From a checkpoint of a small audio embedding model.
Model: 3.45M parameters, waveform 16khz input, arch tdnn, norm batchnorm, depths [14], widths [320].
Training: soap at rate 0.0015, 6700 steps, held-out accuracy 100%.
Data: 39062 training examples, 22.0 epochs.
Rows from block 2, named by matrix and row number. Each number is 500 + 50 x the weight over its row's rms, rounded and kept within 0 to 999. All counts start at 0. Numbers have three digits each. After the name is the row's rms in percent of the matrix's.
# conv: width-3 conv, dilation 2 (model.blocks.2.conv.weight, 320x320x3), inputs 252-287, a 3 kernel for each
conv.25 110:488438463516498529518562493550479422458424565403531533527538449482539435480469543534471514428443519575528490424516517465490410517567451481537462482514508509544497475439460546501481523490474493508530406496626503483470447551452407556490550501454581457462469565535576487442464483528538453498542535473472490469531486522412596494
conv.26 099:532480510435511453484446397547507375385409495483504405623474532514417443429511552615512545445556426443557461486562421504479496451443445495493486463495501550491444576379475489450496604427542454424542412486514440475484496562597562473527544553474487454425512457504481433523521490560547484520520546456488519469513501492444616530
conv.27 096:561527459430535481528503437541521529546453473448489541570490455438530490527457495540493464467453553472367516529498510570452601442426588443493475484501505442509643505475543500517460548461503625459492530475527537392513459455441453506460503485455463479500485453533511485512448549480527522440560444465424501490400512425514436522
conv.28 101:567384566457456584522537543560458507542431433536498439411468528478546544497455436508470485553470388506557565459420631499567511496461534506446459526524426503494442507478481510487452485475465460498488557479601528437495479491557521491476384476515503472548508467443463494611568466534504499432508516474564583426555578474459438658
conv.29 098:504509532415506494520621545517504476508541452554623469480489518472433497455573483579514538502583443423499520443530473551459511440496521503485497550489420574505536477512508527450533552570515522460502411522539490519474526493435478579419485553491428493444479489437447423408531498522517497560544543511472433434471528635453552502
conv.30 100:416547555456545537524452529475543487419473546448448611532477518535431515515510523501560512495543501515454497378600523484583508409542482543499499431512541474457625399554566516507440495522557543495447531559452552518491565483448511463506503531493436464470594497442435434556517493501541528561456532506490459540506520496485570474
conv.31 095:492562429461563403478616517461537486601543454450468517474613554519502427503443490436492496482530528539509542480544356477494567502484444538466456579524533459494540469516444484536455473535268453499481544425515497497508473474528622459476332477545508451431544560424531526446476535483474479387515452490436482476487422471575511535
conv.32 093:448507542545533480483567595532484512513441514508457493523494502531477501480413605513544564512419505506525521493584503511564435537529389506560482435443520443553507567498458511499483483492499514466459426509493491420562550443442461453459496504527552486340442474515506503491521494573484450481433543548398479497552467458478558488
conv.33 086:506524477448498502537555498496532473507510421356515543552582489466467407504480463544604504502523419513456548470460437547545559496481485473503463414463439410528571555546463527494461574479481453466445445447506527511490462476526443519514401539508538462488466487453472539410603536556481495396443576445475423500353541501506396488
conv.34 106:525479515501575461542499498541489558561481462510473554495500525513543476575409494539474480447459571372553491564432504509428540506468514428478511425499537407481521556455524451592513550564452477414558519518412563415469487540508571505523512511515534518477532506507442492461522480449453588425408498459480516533544416488510516441
conv.35 107:573419485480463481418579411432499462521471524608471471541537476541453492446427483524425462553487519444450513544473455537549434474444489565499473584472469549538423432468549537528498534363478517491421550543474400505550512564537527540483474547452473496517573434518450430508448621571679410402625516436468590486493403477490510506
conv.36 103:425459468462485534486446453459519450539380564561505447372479534455500400516418599484478509511486519511494482432579467573483466551526408505494560535587471489542445414485533522595426536424436475490533551463480545425519544612456507567495448505515601452525485461520514436522588443550509467421486524459547503455525476496522541500
conv.37 100:545486533441534452473614426481542476507585560443562503405548517575507526514613500451473559506508495431507498474493531446493585468431551503472610529562522456489536460542484471478496443581497460520571445445571433577538542436504537580450409456553521420463483520553467517482514489638472442524376523525530519469478582402478526490
conv.38 101:498501555552487455506495582511430587590484403478479486439523540473477543545556475550520421520407434422480581500496538547522479490482579584521479503442479512485449526520456448475498509582454521528582452443520415519479570519541511502531415524583530479433503521493512523449533474479510543466423435593487414534469552583453525614
conv.39 092:525528525379535509545542482508513523467482568496554483480409527498437492499504483585567596478514485566434500537433545572581456540455426461413550465546530482519564497579550487517431438536474454531466461393459460584505554518524523456495463473558413536463454447536439532549384534557443484487538508563482511464499469474485539520
conv.40 101:532505597517440478479539469458594595460449470370449517514527576479510570444558465470415494394438491441480471518441506492351497467453590508478518493500510451415467471464492503477491546474539426508546509424480431420456489486541391547575440582472466441481444533540500464547427504486544450505481492469388495643515493504467483525
conv.41 101:440480546479454552484445451575590427482488542450544462554468500519523602470511538482572507426579456508553510531411496403599511509406501492511517469576485393509477444459539498498497503445425453562493569444570450513572528443512592518492563535531466484473572502520493408489554462515540505478478554494573544430439521466595403589
conv.42 107:478579501475506473492435522454501470529465572535454568514461452466594422493559478588426543554500505443583484438559486536367580504489481427507490553446540495438595563461550461473445503470529512490531458548479562490587462594419436521583522482508478489530537516479459472626521479493512471461593460565524492493452549477398562497
conv.43 098:578500460369512574422490503413568579602501428527473566485533495482546444500509499549570463523427476396473522454533524450590512450455541412556478491478510502515519529538576445576523508486562486519488427514537570472501448478515489487485456506461395493443552448468462570525599453405504514481525511497489485525483477471417481520
conv.44 099:445469516436585526412503495425595549542481478457516615478568435552520410486511438536448561478554599560563407495477544465451557484490514423596471563478515516547472452477611485482475448412538483480493516567526549466556521546496538517502423508539441428513493457444464472572502419492478447496596461437452519530559477529582504467
conv.45 111:532499513445578419537528509480489445479484480513474504484447615532520507471479513521549502487546436552505441471553429484501575557487502541551440527494507563460492475517528429477503461444465485467582484583445514458542476524528493507465484519491549505475554505413510490488499540473519476394618543513492447500543465336491548482
conv.46 095:563555484560564393492506500566488398416529483555447470481509488551451505576548523541459455504555580589462502578512493478473484554430492483567479549484515621535397526451504461525500589544461513545469468564415379570542484587535588462512478584499494437524445444534408523573436569469524490510556420518459508479489447484517526481
conv.47 109:477507485358583496519571504623523478507509510515501562557501466484516516473509499434582434526494434506525519557473449470556463542482516524443547519475506397545609497515445432419481520489481426531581460514526494475517537487526577424467549509471405537552488534454539475520488447591534492494437533556579456455590497444490584488
conv.48 094:451541527518548452478463522425516437514457516566475484465458519468535471461446524423484571571429583461515486401529484477504492501551437583477488514495497588432479434557468502463503431549512531458459483485484483521500468561491447501565477507477582540499617404478506491481525555574445491478501458440538539496526467589399490475
conv.49 102:546537526537468437524408558506515554479575480543547450547481507493519511529475532487519505446473537498467556436465511461432569542501404474444483500479467495488443433453517599469478562550483399542427502420439505453469534480434476491490597499581505489466458549472426441514538444576528531524465522557540425495486551413573437529
conv.50 101:473493584538495556526467614555475481447497618510498430465408577373502533445596485482487505542480480459490501508510501478536445476511524498583539453547568525489464491494601446454544355514662446538547560520437502499496429519495514510462515474375467439456503504585484545512514453497416474596398504655504443484475456527479519540
conv.51 107:451497522572476459484553516494460612475561462586445468503541515451452593388546398520443604465503454464493495512505445523431472549510399459507491510554586609487509529478512568508510518483448541458567466456526466498541539497450505496464499431531488509461531631475478538613541490459528508496559492647511455476449542424467457550
conv.52 100:541464451561511403531511508535507552471536492590522438513519536480468537518605483515517504534487573554459560531493403582466538487440497574524435481484529632453461492463397524419457486486543574503535531522448488420584537511444419592467576535571452450593471616488456476483430510543521460577499466547456446506482530455538451413
conv.53 090:450458507488490585527493473483566577555460515508499512506532468478451439512522540425526553480550504475451502423522613483407516585524381526531526522421499422478467468557646478485351540517506437457579570526493439483450546489494606547485440491513462461472519533501519460503449582502551490444468386451523523512457528550563483567
conv.54 092:514570485467427505546533478438563474486468531505419531529473480524514499529381478448574453482460495557509546497554464567548465471471526463432537599412467518500502484478406494472545552487426457456442475552548567440464502510501498498519530510449569590433524468449485574490446562530484451467529540442546504518587405489473506516
conv.55 098:560562448541519392510532508455474540507487477422528465474498555397600564490582464504452633486538464503531521445414534474540483426475498543470504450514462595519471507489542500425488491460484474535499490455490492594454435456661425396590482505512445485455494419508477452567487526501507565465473539542421564531493503461410441537
conv.56 093:525484495516474510420445502467527488477557550416526452488485473526476602499556493442562549430570559534433616555484576523586517439611513499426514499517488471502552514579507441517459428398427493517439558442521476658533464488553424547464447421448508570443486498547593655466533532534442398488502520553492445486436462447586499593
conv.57 098:477485481449427502491476484486519441479515527528444501528519492457529555501510537531471527552555453482468513501465376473516500535509488400558460509515493558447489455393485436493538483524546480488480435509489558525491541558501497495479474526443399372593444519546457478535498452487415503540490474513535585455488457439523485518
conv.58 100:567473497537506513462477473507539477448527473513461470447538498497546435507482502525499550465425511445508480504485512532460487447457501486473514460410469570494459577504476403574564561635500579478580462426552534517374414468616438490485485555407437555532449465500397556476553463535529512492448489504445450458437452452500482476
conv.59 097:474497538501509488540486455505476378479560462465551449477443441453483503541334475505439460529500411454539466463531510521574475462508510509524468480524448512567442534469480447529526432491487516480443465559468600475431463447536455509494530388475516501540433521485423580539460453537447505490546473460484480502586456421447578478
conv.60 098:449487463551448477450513513498406390487535450520506475567538462462418485501442450546602425553475481476454503539455413564523495534498462467475530566417443447528492528452452529494562422569430528490427490500482508506446540451490470537475529520452548524402495525476477450466557536525533584514546485501549438500503500470567481447
conv.61 092:461454488471519486499576459483551423581502402545467486549545502473422428583534468401486559531412517493474435480461432407507456437489431588511473547458464503453436471458451498565421501534514590514467598575458550477521546492463514565479516611496432562560517399479435430399508533626477513515497482425488527449474563526513533419
conv.62 106:459574460410548589575501486549541533447496530439562523567488452429490503535511546591530472424589485451486496467445558531531507488513477523504440368432561404590536423524498465607447507575522493524432483465571493549419522498474455485492631503513453468591491423501469411562510526415481510501535455493529537497441497525471458533
conv.63 102:522526441483485465442508447505511453403381663513570579513442463441441571404521578493478471502477570485494472479505446554585414442551531509517491469482572423473514482457540526538481385378570540495514431566487460434600451518507410600493514565498432504592524475591441390518499499599417403544523510488581485477496499445506456492
conv.64 105:546511501546485443437481579452537499478545475506577555463615498622500446504473493413600502500543435487488440564515474503502460524465520410563470362585426500527580497495550399484530579555525441602465559448475472525472455619427526471489440456562512399504496431623550483458584416503469519601459535514558547466490493450523523420
conv.65 095:466478571495428446548572419501454437518531468492523487533472451448486502507527469413665483513516486459463501491485484522596415454516503479454495465534440499519455459531477473483486370403478479539447411431560493538422496477470455530544527455539487454518523557563493568460475467591446442536495603454490446489417494491503476493
conv.66 110:454468623509501496443498544486513594586617407508470459479549470451467497467612525538447431609501456422508523542510504498517492487498497506543492491500435534474456550526536484537446498487518492541592409549503534490448498503575512497535393534533504476520496579420534512483480458571595439384447514464525477603515410441437487581
conv.67 095:451450524460550550545486429549456487530522589490546456582449582459524497498514539473578490533548427497566620419520506493479503449489464450431568483536539479601510476524472428459576531451528461545657441518543564573454476450577557425502496549548521537522457523517551449407516474406506551577481534630557439399488516519422473544
conv.68 107:494420458599479392446549523460540499499466527545468453342480543444510490456463486539520509562424546444537443515479425543590485491513473496472549496568436478517462563473543493465503538464484530543462556459497445578485488482436468455548453550489581471490500492584492497566369487614636484408504546490456550491572500523519426500
conv.69 106:479501523523493453642535493722523435504453456420543472506436535507493542518459489516515457432519487486469558481536511496534457411568520581464475478471574424544460505436485464521436479469460592447452489529520422463577481529492460532511536525484468421454504469523499471554459585534495460437515547519613564384592466521435540546
conv.70 111:562542415467476459483532553569450479494477490482499492545421548508593427539424528511526492459507449499562504401580470543375522476498517558458434492506487483468531454420499443517459519459502565346575547525405463480544394634416513523488547429471507510519454490476432562546462537440499472491513457591511501443514489516482571454
conv.71 107:471455593479468578449471512487452551441547563473404526436563493494533495534571551454593450560462445498410509467464556540494513498434531548457517568475487578402590492491542626461460549509519509445572464466551484538491587534497425483495449512517400474513396565524436479500481526523501578548473546556493517504482510446474506559
conv.72 102:469553443465471454599549383476497422557500491482559545557468471551449495464541462517482390454612497512504581454528471513519515430497524472445454510504542447500503501487476436514424435492453508498472516494458542518476515445528470635476487558378454495405496470532522430539538540552480452383536508451442572507489514455590433541
conv.73 090:483435453601517433491499520436490442398535462530405565486454441541479390406467462466553464487452460464489475532562469457475585517545440464420508521437562516533484530533531434474459501509522400432569559518494500478561441568436505462500482447488616453619469528425515540492460507527568448488478439555462595487549497526568493406
conv.74 115:445521532478463489560538370575511452553612502472513476467470489503621500493447579542513413484515499495488507508457519469457520525556510500547455489474534511504467468483464424512605466500531450441628499514483500507499454441658563486553510477505547479540520494453539517388531550440524559519460491475504527522471499411494513539
conv.75 108:478379497477530553437520479540463507578459512486536403491565540615385532479636471566394549504379464503438494557418563451508500526520477513513547509476489494491442452504541558462572488511554481546487478521523488453543527532537512571431468530508384477509487442438530453531464473503495467459466502488483509489450529479521446538
conv.76 091:486560504518509507458463491447536425571513469455495459414480478432516487524540438487597464498558470476470474458569454466566488476506459511441474456484444518523545570575490503466514457409453396487464525466498527523405452474511467484502430438463480475533481460590544425556587566527449439575479529471445458517454424521463516490
conv.77 089:486494454507487557466590496415516498547463490497534508512470500544506469432483548476442512371505494398578571509448610533553553493455472441509465594467455500560516362436537531461382583464464504557556410526557476405509525497502499526483533523506514445520643460423531470488463482506560503426635491460552451428356439454571504550
conv.78 105:562539443527499526429479459519519428464496514538498512539396415409512552441620496549543453536433525445534495516509459567468516435493539472530525535495473559552532485536465513477492421492549535507536479494527561481481525488543523444504732492295474522487504566458453463440506505537507429496700453469514519467442463456498455482
conv.79 097:480462536488429575496638488457567460449442500454475418536536431510506437491444506492496474424523406470505443462480557541483419513495601631544516427500510466423482458502528546518527591465526608474435544424555461482472510478483496525436594521432421472490483430517451453505526623484631517439530497437535523481489599497486373612
conv.80 091:479515498482441466390518432576353543431470474365569567516538461449419493430501471530544547479513529487462503585437478465526529516444496476440430494421478445543495528481617507464432454452521548437476477531423450507487509487497466506486405473492472532565422460481490503467529604478442513480534541496413467497443534468557525498
conv.81 106:550510543513388576398618515510486422425577488425481490525547472588559480492542511473556474391506537489477487521424560449490473432535519510503518449526512447520488463467514455472560506513466458488556500511537468508474489521455487564455555463511502476430483414520459534528500488530482534509546542490442572418386532535539470528
conv.82 115:513459480604513509407463612470636368504445513460497434441490487476469508492503530484561471453548461465470540540542466554573456447476554501481611477497475521566428522493469551437481553518400524512501570453588521506492503429563450535511484507482518588385449460411487528425490546527481533375456518432497483454442454563527425605
conv.83 092:441537490450485481496558534519456646473533501534469510500420576555525459466585420476460625453454522469454499489481492450477612556454443487470476476421358493412475463466517521441445476510488433503520389465477527445469450403454521488437474472538458500433516553455596475455469570548506418465481452468555577497591550555464437501
conv.84 101:491436494467503464495578504492479405412485569528447521467543499487498442416558505529539517475478551452591399535516466571484542444520475461618473506422562495497411488594471467469542552434445505527488477525458444477616485557419512517499519536423597466403458389566466466451509421541540450430514465508528455528459596457465554388
conv.85 101:484558435436517463579563432512480452488405526603476490513520529474468486508465487562563414521444567439500485408522473532511478538445538532518458411434484591449476463395510493506480488496477509485514471430511469466578472593472523464496500467464541423516543456459492359549565414567528503432511474454567481462503524512430511462
conv.86 110:497475595551515454438534567444535462496504504573434494502486443435400519522504443473568609502474498503522441538440495584563439451519451472527482573444446611530382446520503518458455432622420567560490600448481488592450487463469546418476528580463487469426517416538474437526481518564473542502538585449459502563454525534529459452
conv.87 090:575532468495506483476485530589526399530469533426503491522444479537476441527517540395468460506504528534484458536499466437459509515515404576459529467471576472539541530560451476516434464449418430512543506553467482519543571511471513497494542476410428535451431521497456461413527453532379431547446418543449480450497470481555458465
conv.88 103:433465501419487536463575453538516471533469573454538524491455473443536488522504472507480527510491529470460483444478498454575425478454507545443532444442497457546501539509426521487490552487460510493496406497496458469542460457601368511453534469503460511516537485532446482473508453495484469514431478563549471467487522385390507516
conv.89 088:500517487398467604556491429515521381488477539525475448547511432418477550465495450614560427493498482395505536446449629524530520454476520489480450493529445402539553504507498483561477501504392512519446489406652407520461520497478451442482596467423486397585554502495471485525519432555527530385600591514415533373418458357417463623
conv.90 094:441403366439450520452568511457485504530532488556486544530521499490462381573450416554569420437491549459446546554413455554431505494497555504494458473435478467479499541552471542468495518555475532438458498574479494488500535477508578550477542501487452544477571609549517557492565580523556557492470400508498479601524499500607471451
conv.91 097:520450523499473403405498545513539471554487527560480445485478560405488541583543441447540531507534460453472478445474478411523517606422482548469503499510457511478468503473449540473519436557575522561463479475490552521485544477496527505414514534469519429444575564476549492463407555529429482457473521499480602433515453523432485495
conv.92 099:493471501608481461554512536487503554482513535432434574491491575447567579503473483432522574484478499563454492602386611449532590387564539523540478405456494506520485454522430515524420460479580411480485549465450442544528388423508446386520527480535487583487483436485564531569564538542450434518452482507407493616415482462513421465
conv.93 097:578433476451397543407422485481486482609454468474441477499588448466448461596491522547496379535596365433529524426458448463493518541486460473494486436564459439512466589446548471446534495494483384539422438424522532488487437538475519466434494523441510393584586518475565405498571572435484452444439520458485557427554419517432474463
conv.94 099:441526526467433535583496463517499476589504433559488375496611492492479527580416375588518500563500411511487428484492499584462482421422507490432427576458433540396492501506496472454532535469514592425409528511457612471422476498581436561418476526442521555497454557515533483440481571516548494542625540421458485513445403466497558441
conv.95 107:501460504518388519569470507694540412413516557513486490683535368530428466400529600399620571541543466576442523523448472497519494589478381503503517454536565451487542529477516497468505591604430516530478573466449476559493482423492516484444573525513498471466478538485504475512515600421456638528445471668612483533491367504595420457
conv.96 093:426442580381494476495526472507498513501475599540551510531492525443460471411611529554490529494533480474523433488419525599459543531501471469431578459481504524494586455483498494464487543399566460441526487501463455492553540484483551430456429532450421441446493514505468452573543429545548485486488564475519529523464518453471463497
conv.97 092:498464534367395547487638521486515511608452532535555448554525485496544480574435591482476605428552471515472416415532530455432576527490472483505476499422499545480474473425541533469508484553539572405578466536445606451608586437507509401443457479521458432427489476548514474488513507523437486504480506484452568536419532542496484442
conv.98 088:428509552426440470553505603442489579582513453420439499511563510503511460580502537571520496552441511415455518349441445557470485478507510476441572484485419428426541462489415510505488508495502495488531433391498581516478392542476468496445483508465567552457553491473566454477559525559449484471524501488488512507464573463359378435
conv.99 109:580540525583474475576559512448538477464493476453493493534483524483485418441520457593488486504513410498495494680430491574566402438456573479472566524470443464474505560514489466479514479494508472574457578503500510526486460492539399483510505489519432534567569459549495496603582546433570456505537582444482413478498454596594453535
conv.100 099:546554459480464475567462522514518655526501457428625552513427468524546536459476496487467594455531617505435484529385529451588536465468501487446503488558469443622577493456532435436487537392531539475472515539472580485471458479492470491479517537436429525440483413508517543458577551503436442548477531581534511570521419535435552516
conv.101 100:458426574521580510514620614482502488494559517530437455510535547442453418530555476525384500474513484616499415502492513479546391508479529577455571510557483597548401517502615438511537412533542477572531537557444551543572484520521536444463459458482455507461421440475540467500496497504420464487444470433516440506521547613488555538
conv.102 100:450574439569487499496418533536515516566514522505485473447524522493456589521504531587449518457545442407478558555539477511421583482530471437544499467469486515472475529558469461493519493549470439519490442494547520527436487477558527399558440572562576451480533514488583523484445558417588453617508452567476557496492448480457569515
conv.103 098:485503524367521603519515407455538477491395487577461486531460446458442478427503445546556468528450461408537444403552533500546562473490499482488518397503536413514553441523481437477439538498547476491548313504672431475487448460444502499512494493438532490472556478457462458543522479498517504523459505515523467458512425500416488508
conv.104 098:488525565453455562504574476483560469466455508480527527489575485426493539490526491499530462477479372416505521422461520396606494379524567442543488446520530424544456547471488462478449464516566443546475430428494478564448497450410367519534503493523506545527582449484498519436553537506424458513440552509507557478508502566484440465
conv.105 105:439454456528456443433515513469515555521470614609461465500478615465479522475501487547465545478550446455585455558433472615447527468542519507492442521503464505531409487523441503490499615487495570481399453533489462541558535490448574503446501536545517540515530556567446461568521462564547494579496505533543482510458494524491540473
conv.106 089:543452495449498466558536527516502468428533513499581441469411460568465573481483484433473475434551455538400461462414465431519436473427507455463532462494452460483379412469533574522495493487471443472430534430486436597479508431457522437408445529473457489507493531582417493497520568518412465506437544464564488435560466535458424472
conv.107 101:562554437530470534535459515437482547549497509435573491491497481508589489496458504491505432520527459488526505495497492497530525548413505464485495565435480500457521503406508514420532515522547428535491543452539552502418507445591465456522513464452511475458484521486496427433452589538536497477574564374459515507491429540481498454
conv.108 093:481559489526482512582465571470473501529521369419502626504498501452512480577419451512533501462381510583530441476535530509501475479499554532514516416497564602523451507495447460456535455539515543511477459573450546494384441510541360487519481442502511497381448513612564487498502610379439510565531567516403450606490372514522542417
conv.109 099:456480524532442501432542563532481440565504614540574418445511514480458590563488466488527491562595523402469532560495542507561478527481466478489514493646459516542515539503464501461562460454504464584495557486494462544521454412513586498454423546473479450514507499553543461530474481628502551519367676536521482404528448530487484543
conv.110 100:468509469497558409507482515525543508523444524450571458526417529441440605439536542477449531491511454468528558456599420467557457415556498574506402465519463523551468575452480462554419452492558533536534452489554532498451441478532443533519421475448501407560473471572487515497520496482455500483509516453462593459512468543416493546
conv.111 095:469479497381526534560490447488521539456553537483509537515539512583455468456557561486547593493600503466457480367571550423511481496465500434492473481479474410435563435532496522477437488522600436520469438560465555499486505551583450493575511502511491522509562493450441456492519519548496519566514460459479454508457535447490524544
conv.112 095:485539504459595451353485421500444450439445527488466473594388457542515427467579400475444498504494514546498503496479559541507565449497490467461420615411520573482481467444491528476412443530473489528526462539476420485509501450566460427547453450449532559572412440538477503531339570603522419508487433506485459479448465510572503551
conv.113 112:539453544542441593357432472453506540551467593438462489519561477460466519523476583478564482479512552527496433467475519475597414464433547495442604458486481515539526426477569559418551481490496539554437512474511438548538500452467446464495480533454521499475455516555499448525480577484505419544455563419444498501442457521488441528
conv.114 111:477457412556519443522471557456532521622481487487631552454487510570497443486547609493582475492568486465462561525553422501562514513581473467492570457466513517519592486563389545514444476490501459605509572438480497473493539519535497524569483547607548515500530482468599437485418431521514513435481548525422550499507430533504519471
conv.115 100:468522481497481520494584430495524468425464635449560467531506470483496491528566530453539484436461561544446437529484517502496481449531499491511520408513526479479517483501521454461503481534548462453462510510501451573540480493440495495455544498478463556503503507594535389604478498526374492676494474473472563500468589436563465443
conv.116 101:573486425543466544506477462478479478538523592502435465433506517549544461420439581559524506456569517588509498522484479527438578520492422546483506465516538520502535517548508564563420433452452407416584572487552495469570513489447505478449492477613495497565512504496508521500616475504473563507473540547516448495505500478519511473
conv.117 095:469496494450338557503533512491471483463542507483530499475534465442559563559517512431518530437531561407473618489469462495477453547517527510417547430505424467377578385449522659431494512443478539441514504444534475512525575511529504514469517476520444556499375528541416486491508546444463486475433489506575502456419557538484479485
conv.118 101:606489514499465535476539450520383620532503499523430540477543614556474598481487465517443591503449501527499580540387569497503526516511419562441454550479562439598486444491534575468500413527607494518490531415559463484535495538556569496428494465584508488529455579479442520492592381518461566585483588531503524552477576473496492564
conv.119 100:503461487548526463533486506468528609530551442529517514440571488488479474544538431506533508489457508458411519547483476499492526453483572447584625469463468523519489565557489429527572509530520467526663483474534505521457439436581459450506461474524479410368511509417649500403436516564454486447430474462502463493500574464491462494
conv.120 098:480579506504433506428541596446552603481520473468418541449541449531538437471586423529526501541395549515541468440498548508528501516544520441504492509428434428465514484492509441486517418541569437486477559465521537476466406564499488555479455590472650459519418467516580556465560547486446456555505512387470510487339545559481451458
conv.121 098:444474511460541513586507553475438479591557498482542459404582529631473602480533527517465449553459482517495626523476514469502496456483558429567478587556634551507527492513438512490519451446457492510513535513578533452503452436538438499529395621465454440505448526511452524467501517457553455445648644551527531464551479487493522587
conv.122 084:373528503519463461465477382464494436497438539592500390423463464478577429510475474346498554498544484501512517561504518455512457583464458485475539561537526496628387494456504516468486493451427541520555566493490477524569566447570650508469481448469508439472460548522544522578472503546477417444407521518489532444544471397464573574
conv.123 102:506442552454532436590535492540554406606509449422508614578573434498492473567459424635530446506466539450544462482483520463514615450509507490527472484512540475487519524515461496561491384528475574510473460468540615467446481558484439495570546517381507536516458538537555420443548531525443474446602623417499492496445415485466537502
conv.124 095:504501471444478487563431530416480630478480532488493463569421520423524631521451478442536521485581428488468475455485535558479507492466449494451414472513587494521492558448453409480426433498490552448524514480469565462468493421516497410559536481502493495501463538500425518491538490408483533561493526521502543604596443481555449467
conv.125 101:528486577456489436463482459537542528596531522536556576559494535417435628598542548586544410534537465486533649524507467590466452528563566547513556375572577616521608520504519534461483523558435570489526403507570569507537464464483502605550544468506540481472479499451509519524530458447524557448487457568490460469476584493423477628
conv.126 107:497510447459481494495552541489531509516483532521453444472434577526555444539449515543519522509479472394461446526462506489453512521495465456520527502458499477484486474532466505452509443536508474476534488515467518497467608432458554419437491487491498459451472516526545410509577507547453487492489482531531536427445505519530445445
conv.127 107:499376567549446454491512558510557459477479473499561436482389567446473454444571496513452555470446514465478496525405540491520503505529479479493515471613460535530448564443537521491453488440516515489466503524503492478591421568501490669416431533531525453547585464551594553503484487634502451544557467473551512476525521481468486531
conv.128 098:414539526424525469530372471450578434473478441378536461423508489506435471403547458492438426411520537524542475429573399486488513423573518507515478497474533431512491464517506461451497550483409415517504428437527422527526482458515466506554482510398503569564476453541491533528467405535522452436487504405532569509551447467435514480
conv.129 090:457439486489462463596482441470468466453469627539453439523570487497485480500473466545597467474481503478491480446528407506580515505438534385517553482589485541518421509475523450520507585471347472513491506518434591458563498546431518522419526479425610483551480491533512457582477491591577552399521496500547518463469444416478474468
conv.130 109:520550489486539590494454548481496467534514491527472496520410534308577587627507465453574501491440442497481514485516561515520437528370572498471575457594469485494483526525495485478557492522532485421473431576532604400509514552470527513456538463533455502564451443582474462531522531422500563564445477519490568400513529486473531512
conv.131 097:512483479583495400500596562446528548488512434464412683406590503493563423536580459525492535450536514448453519489470510458472589493515522576526432484413530502563482441461507520459500470563466424533520612451442411522495481422614475476551504494551517447431590523501489448478492543577537499497532538582458474595472443512483442479
conv.132 096:424489491455499458401448471515475572441503503514490458429456626476488532442508490478513494519450450496489494461542518507559445440409518514422599474606429534497483421481556527434531477520533552486553503505516498457450453545506415546499440484485528509534508510501578599559439616468459465419482562420401620406431471440424561499
conv.133 100:424451471510442513562522607490521484376552541480579569542480434549473555372594579458537466449593515433459497460416559519505483519532422478501399512448594533554414423516556508471487457409534533472498579457471352622516482473457564494474499428490413553547483489501460540492457549554580465487551517532545528506457459544489426499
conv.134 095:467465435543434419518504498530471526490510591388506489545459550433470587489513508544483507466544514543450574495447459524500485577416491505479501534486421499405522546453470534511429438485561608495402490495454516562464467538493524540489474504415467566523429473564434501477440636476404466538473455510457539505470452440481396476
conv.135 107:500425442500400402495485523464521452458519580530511478501511518445455493480520541539508522466500498475497449468474485567448544426558527486483516441529494536433514464499518439592533576478458505538494494454459482474543465543579472561491527438455530536478436496554447527505527431500516459427483467566546550507482503489462490512
conv.136 104:486435457577423446480570475402545431517489466505471444464498422482439565632481443534492483447497495544477525605450527494447519480540464535566458511415417574383476494428419495555528560538533513475471620480459538537518530470487503438392548471462472538500508487526533458497544567512573468535550491431481486567538537381517449449
conv.137 104:495543424558445530512520411563456509492516487506519501463458506448539441509523577459470475467534510456621480574445493547497496528458499550493485498440476487499453493493590534409442475563463478442488579499488444481516501499475551543423581506494466466610481525492493438474535581503503492534485497480534408457493523577534484511
conv.138 100:462490502459593455570482558536533390413459547499485544543551512474475546515430436527511542520452522535503409462527500561517450426506469580492490402492420534544481494561477498457478557527602526495414448526497491480510477531476480449457511542492547454439420508504414402549518441584433535632463519439563433480518402566395480500
conv.139 100:442527464464517498573407500461508525566488517483508469573518493558480410470509543510490602520461527592466427432531552543478563532478470503495512588413532501393579481433524537542504506557477560478546441506458535500515529493416466476444404599469496506438537510517478505522497593502603478589570509525594431447516318553465573460
conv.140 089:451400480535434462401615475449526493528460583456495512490462518521450390529461588592490547475622523481517432469474448551551526471509447568554435449472473533552487517447594476420494680492506448505446522501538468586630485413464453392496478503526500507458535504544456453585436574591576504485452557468457517500520474494511432451
conv.141 112:528505453499452485402477506478492514595546450545518497526506540466526520466534496434443529542515445397488513508492491419486541595505444550478428486546509490516443465447559620457438452401512459543545446513461542410514439520497533582377467465542416499507501508530540496468577483474478467510454477553498499486390533528420510455
conv.142 105:410463629461466574579511445551431498547532474524512521500514463408522479508471480438513491505536497443484456451468525470491485434432556471576427502464432486498504573471591472509498478441518481483467371540448492502469550616304496487459453565414490508536555503572623545591534489501497482504546558414551439522542477493414539437
conv.143 097:482471441503492530464626456503506465411487469471429440473482505475531437492441512462510540500491469490468439523470543463502538499469524546445488537475592477432477429510565483448527479537407532465470502418561474497475545496468558490496485479507442492501436468468539522506554544473458477514476475513459619450480462544512505557
conv.144 103:518539438492470476553582455532515486455455478519416531477536458582532427488501512403504563438432581585539421429404524470484537529547355534503504557492461492483514385486506472461461508497460518527474533431472455503504559458489479496426496433495437492405503474467501455450435515554475468504588487500523538475594470434527434437
conv.145 092:463453458582526440461502494459497467491543495489517462472514443570428484417450607453476599442501513528438545505461411566595466441456405536522402510517499600557495477536494489462456577518547507568413466557475474539491507496470465467446514509494426505481493468486468528461487659457503501531492448547512498430479496435522511500
conv.146 096:545507502420493494502620521570469476480542436549460386521543450446549553504623506560502489488517423525439475489487422465518519554510499493532423507498437468483464450531483569559531420480473512508475462611440475566426524566451549393461471528475433489568497526537484512407489554461450406526499518468504511474508447588531499394
conv.147 099:526516433522492507559541380448367514486503554521474498476451484610516456455548472572502477526522488520481549528408539461497539516460493493506523529466561574421568560533507365479524486369491403430589482496539506551469388527521464501505400487457474482502482549513569479539495586477463490479596482555516474434511515488529497516